Weights of a small text-conditioned image diffusion model: activation squared_relu.
Rows from block 5 of the denoiser of a small text-conditioned image diffusion model, named by matrix and row number. Rows with one number belong to one neuron. Each number is 128 + 32 x the weight over its row's rms, rounded and kept within 0 to 255. All counts start at 0. Numbers have three digits each. After the name is the row's rms in percent of the matrix's.
Before each neuron's rows are labels from the 100 images, of 14848 (inputs lightly noised), where the neuron reaches its highest value: "strongest on" is what is common among them; "peak on" is the class under the peak. Only what is clearly more common there than usual is listed. The data: rendered roads seen from a driver's seat, with toy cars, trees and houses.
# fc1: MLP up (model.blocks.5.mlp.fc1.weight, 512x128), inputs 0-127
# fc2: MLP down (model.blocks.5.mlp.fc2.weight, 128x512, transposed), outputs 0-127

strongest on: snowy verge; bends left
peak on: verge
fc1.212 136:157144117096114182151120183116037140117137201138098108164134138141169126130087149129084140096105121128105088134148143149170089173181113113134091161141064129089184148143141153127096135054116154170115150181120175109146082193182077121127153190144135114113137079111170094136130047132145121151141147143085092077155126114165122160143139143048131086131133139118115121079119105167169149145097
fc2.212 112:101084099140187153116113110141068121133032099101125128105116166119181153143167092099127095115172117104119133169137114106090132101136123120162172180164136078129188148122185108118079141109067135042118073124142082078134136115118099137112101168137125131121126141207200127156086141129121072157142088126061151125119114138184111128099126122151101142147100124144077136132143149124171083209117

strongest on: snowy verge
peak on: verge; car
fc1.444 089:171165136109115130089106071171056130138128104139169154093139120097149141086149157166149110162125154183140107153157145153166164127114163090180100108132118188129150113084126147119167130172207098127151108070130122125155142140117125135077128107109165086099116201159202155146152107123215120165138112186166123155136101122131106127149152171100128141162150182120179080153111171158049176133124
fc2.444 090:173130160155112109118191125110097155131092180157108121169122179139150120189120139108157171122115121176058072147171171122087134120088148159141134142101124136098086121027143138158188133148097133170098161126143115111182130051107108134099103144079104064176156077129116118112111155121128148131097114039103094143129131122099162142138076088094144182066100130115128152139157161148096108138089

strongest on: bends right; vehicles: zero
peak on: road
fc1.26 101:045176087114121090167132150169104140143110081092098104125161102125110112126080102155085195100203111072104119092095122117147146142078153149122161145124154096143144147031122144109122157148181160164141154131109129150183140172125118123116160113146110152174103131099136105140052108116088176129138109103092121141102182144138123157123094168051181121161073122149110165122097150140093170130191
fc2.26 105:216128131110185066163104099094126158133139106179197115140137157110102183081128081122109084074073136065097141107167105162154059089096127126127148170160108120089072125142180113116089148111177124140137150149121085152117091105126112114151090110150105142125108211114143071119074093137087085137134103064135131171135158122156129126125137119130074134104143123121136157138115172150151087203130

strongest on: crossing stripes; bends left
peak on: marking
fc1.450 102:134110155139036100161102088209128126108167166077076125131171141090126104128114105135106105164136118190095158167164127134158164148131127143141097061109129130092151138159090126064155140102070150111112097135133123183159123157117106110166119103141117118200138069190103101204143124152152127110120165127185099089165091114093078123121145132177103174141142109139110163164191152132140089081154
fc2.450 095:084138109128143053087111119143101102130107151200090119132135118140132185133161142171113154188076114138163117163130142118080146097184057138172087127123164165134177123194154137128079121122136131123100146138129118221094122162112088138093166131142111154145152093077100087142126177105131094118125102083167137116193109127210162130114133162122118158147084120142121100042087099137142136106074

strongest on: pine
peak on: pine
fc1.464 092:139141133080118122108199135114146173080167088126128166088099126146098127158136143138125156143100092145126117161103147103124150143104117154102128064115133134103122151106137058127132166132091126092056153132182102099172157162120129157131121253092104102129104106115106072103173117072080128084051082141169146109128124151136130126100163087153131105127096227155096110068156148135153105105119
fc2.464 095:131147069203146141156141162120104174096103136082158073191120150078159109102131176174086165148143171172111139088127151142110140154085098096151131134096101139146115135144156092151133158142108137088190158161068115146147134125112102113154153234133127164104123094133102107196114121179096128114107183129180202130140122138135130139132129160157124125115147023106156132199135125123126163154138

strongest on: snowy verge
peak on: road
fc1.54 131:085156129110116044159117156100118134110131156081125172111110114140108114117118110131143133149077121031162150072186117117119093111133111159132202139137113110164168141170140150136119124140147140174144135139146146144192093129062073163159131130081117139128205120122134147078115132084115140210103104101127180112192096124125146127092104119148153147205110106125110141140138180147058138107203
fc2.54 113:124150121111175217148149124112064121127156080112108136099119089114093159111119109087109074144103156180095146116120130092118111149129122094097170138162102069115140127113157092096135115095085144071172149096121156216109151117149197126091166127116118179088173182153166145074092095159175078104131097118136144168127118127145122103159148056106166207193120133179091113142137128151140140141143

strongest on: lamp; snowy verge
peak on: verge
fc1.341 112:078145153126101120176182150113113150156088157170185112110109078101117125096076094136182079161121101098133144140113147137101121159171072166156139162141127092135149147119151177046127191185072110127097110179123117083075208126127097126112067103144157088161138137147153134123120151123081139113137097105130131084157175106138131146126125143064073115090147095123168114132125096044080135168116
fc2.341 101:133197135131131049124096116130174124114151112149073130105150110112118155080152135118212115151071118152100154128115104143197114138124132097092112145051169132088105151179148104084144088198131095116060155134130140105111077130141101118091121130122154073129139092131098142078114164125141161119113106126132142126107165142117136107159105120023100093139150111092130117156133052073186090130185

strongest on: pine
peak on: sky
fc1.39 097:137166150126145166134097113157114117133164122112150132126129109141192182113162160108159112161169144123155073130207121166139146091166166156138129103146137161141134140149152134147155131128192175198125128152161210124148154209080125132129104126150124120145094135094135099172120163153135022131159157150117104197145196101156167108100174114158190113152083138111166161153172135164161167127102
fc2.39 102:181183131101139099160087082176144109110147151081136120131102131130120135120102122127177088103116118123167111130092115160152092144144170111142148125147106138160116152150155117130097115150104101142139147151098115180061207134183176128124099090131117097127153078011202127130189094107134102151133112093140114064123184116111112093143122102133108166118197135142118177108101107125144105048204

strongest on: snowy verge
peak on: verge
fc1.511 077:113115132131146115102120101136105127129191131143190127118116086131165126105160133134148095117130149122191090171134128131147106115116137118114160077140091111162171156087185118160127132153208150195114115106120117067161066198124132131099165152129152136077130140061156104199102147159144028140132149132146087151138177133143167099121128119163158111095103141115173224206149127143136126109172
fc2.511 100:168144133159134105169147131202157138104127076086118123140153090119120056125087151167185121142121126140158139072189159156183138132081140140157094130104109151154117119197123131129159150104062099147122139103135182089102029138089091112085128128050122109134220104147163144182154081091143167088120052108145126145130124134114131170133115162134129143179114118129133131124090113178108135119141

strongest on: snowy verge
peak on: sky
fc1.140 094:115139126147160160129142184113145105125141096114125092137076139142186147169138107152158173077188122128134176107167102111097096146136147075172220109136099100162119110121161139180099112137137081108113141090093134131157120158152119125092116144123136166121080109071179093153162143143191177153138211168150110097142121128118124132220058080103166081147191155120102120102139110144189115149132
fc2.140 100:103081167175091129061143129171099117149109090177196114144124185135108179132179107197132128168084106126146139104155097120100182152141126152178113130077185164162165107108089143148143129160150146094101094090162151102128092149115150120127164138147119109140118086093073099131114170112114109117111111129137157134181210123135152138104122137072036095116075122106132162127133060132101085093078

strongest on: bends left
peak on: road
fc1.245 092:130138154145075138129093151109163093097121123092090125139123194136082187130138168105196064144102134185111185148130141139185168074188084088196125135136140097092106106139189121158147128081119102132123094139116124168083158159116123115172082105101122103115122168199192155141122132120153068138147130117154146135123175120099156102135133099171141064135198121126143102095135120184132077089158
fc2.245 087:130094143122208087058087126082085118150104148191166102107119210128146187092087090174110082111129124196137134101147098130066107092141084146095132162121128104144194152143100125140065156050091144120106137154134110159105148142120141103145077134144117139054147111134114084108158129090124174170120142132095119129112134132161162110124167085178111085104105104124060120092120129147159147164103

strongest on: snowy verge
peak on: road
fc1.408 118:175156117102100180147076136086083111123110220152186129133140125130140127112118128071150124135083152132150158178162173136190127118191099099148184152142088123070134107135172124123071139137140130152150150119125137186097132164125161131180163140077168099108164078155190087130190121123124156122136116102132104107211117125151163127139131123119129144135146142110095089098156093194149094214161
fc2.408 122:114045130078137081160141104146101156146102101118104113142133136150081132152105126118083055087138137083191153131104110165091136083150105181175170130192103152092122122150172140164139150091118129140123064155148116103185128113135078130176109131108144098127144125152068136148086103123053106127185135114097125172085173122146107134096131132150129127136109133142130155147111087017076061096106

strongest on: lamp
peak on: sky
fc1.474 085:160157147128125090133143104062158161138156092093113116181141175109105146128173132131117175156057144133157197112173065119113151141088052176085101101177071160143075146120062151162143151076132121068094104047150169143108138099090091153108157138169138166132152159124181131112143119128139162163148114081154123128187105135116083146137131151122129126183109130137100096174145089112163157115101
fc2.474 093:150140126072061138145140124091138120112105140082042126120094128150102117111103169124136081125106124089077084103079083125105047155165117095115075162099096105133147130114067135119176109123134146150123017136132176125130075119119117136107124149097133123114151084165157125076125111137086128102099129125091118127139142133127190117122110150180126060204134122135165214102120103133148120073169

strongest on: crossing stripes; bends right
peak on: road; marking
fc1.83 100:052055124133150147144137110100138136146130177075096144148124163115111152149167131129164110145119143118155172113127159110156125177117136161098110114147155153163113141149096145126042092163157085144120129050151169087084153165173129155166097165133135165156113182159110127111086124140057201094160132119110127120151170132100187123162106146091201160106109144119186139137085126126157162061066
fc2.83 106:154135178128172181132118188084167114144153119090163153113106156104098138116189162128159164163130144113145106096173161132122142163185137113061102198114103169099114125127121130090127179145143112172121119159129132095130143130183167135220079134143138132083118182155125137090140142131136127096095125142096146137127105115047170149164170187132070144114189148136111122101135134066158129206071

strongest on: snowy verge
peak on: verge
fc1.11 090:077115107113130138113136120123114145099119115138090152144089101130099104130128051143133075106053135202138154094113163121154109203174164128133132103126086105079131116121197123118187138154145111121119077163107169138194095151163121143090160141116133140069083162129105059137163156131107161157133193170181125080148158126198166121129133185130100080175159123135115125118117102137169141097058
fc2.11 111:132172105110089058108126110121150132120171140164137143144138114144150159165199088093170149131160120103088192170075135099202128093152115152095097127146163086129179133066071110080066105132126145068148110129124135162132136015112123144137165163073129161121154159140105100108088147171113064108106105119150127128132106126117125123154129043122089116089166134155117172139162125143107118079114

strongest on: pine
peak on: sky
fc1.413 121:123156137095146214094162134109185084155149153115168162116145086128189132139182158109091063115123134159112094128153134139174149104139135201132135098082162120104134113135105133124170158133082178130094150125137066123173107115137129169119110077182071114126144115180156147122196145114128130103150158145108211124109099162131109029189139095118122184150129120122117157129153143090070164115136
fc2.413 111:157081112141146127137063123151153141051149091149193138069116087155116145123133111163054119137138150135066138153117143089105127152200133105134131134161132155119127151125150077097130093112155181140110134140102159097094130121154140179157133142159045150112147162132133077167159125142149142128103098077121061147104155122118122184199087108012146148102139167109156139091146110178147131148094

strongest on: bends right; snowy verge
peak on: verge
fc1.142 126:109192105172154067059026149038162140124131134114112116086141091137127186106182153133102108126134136156112171140126135150163174126191145118155121184103109110150144142182148145104146099141193137099118156185147132099170135162114132129097106138067111140145088077111129139124082116113112163149110138118066156147122173119124087107090130125124118084123113129145090074141122130135105167152224
fc2.142 099:137102113134109075159200135241089138116109130138076131111121106138154172209160123089096168154094145074190146148122190107189140122129165102118112114149157088092105119177137099139118091136136096162132086102139099163149128091111222161146127146153129135124070126080137106124112165128142079127093094074165109076130097114114169131144134174131117143156197134146133115118091156074139142125124

strongest on: bends right; double yellow line; vehicles: zero
peak on: road
fc1.342 089:040022091125110079126151117156156143127159121088061112127123083127086135112110141118120123120099134086118154091094134112081149147108149143095135126113095139139020133112099126079102133156073097157087107111117073147116105170107116121128138112116130109044124077089103153103156144089127202158121120132164151151148163128141131111104117137141114095189082138109178138143133129165104199067148
fc2.342 097:101149099090189065125119154094099118131101105148195126123127091150105180136144143150157088157100117116100139154153137103158162061161127104134093113123109144150211143087158143067048146151083152091118097135142080129094108136103140125199154129143135176119094102158106114131083143157100027147123168127119136152095064136148152137117111132154110071055106131119150127112150145141076073180145

strongest on: lamp
peak on: lamp
fc1.494 112:118146130113133102082134130097069144115178153138083103180128135151131069102092124091120168074159121184182206146077166104146169131077171125077139064106140147124112159153123124148099150157172083124112175105141124135148177138147134110126134126140113138079193176103066137107076146117180150074153134134124122127072105125092103167138133122172136057167150108137117122110204099163174178148137
fc2.494 122:120185140145102190123115147067059117143164123154155093143139118120101136084106098170106078093142101110094155101156142146128066116136079104092151216081055092143138160082078127163115131148097091143094188135103137121106176101121092106095116096112124137094126107099141109165082105069062141078109100112088072133092125142101174121126096122132167070143127087126140150110189109149164155121154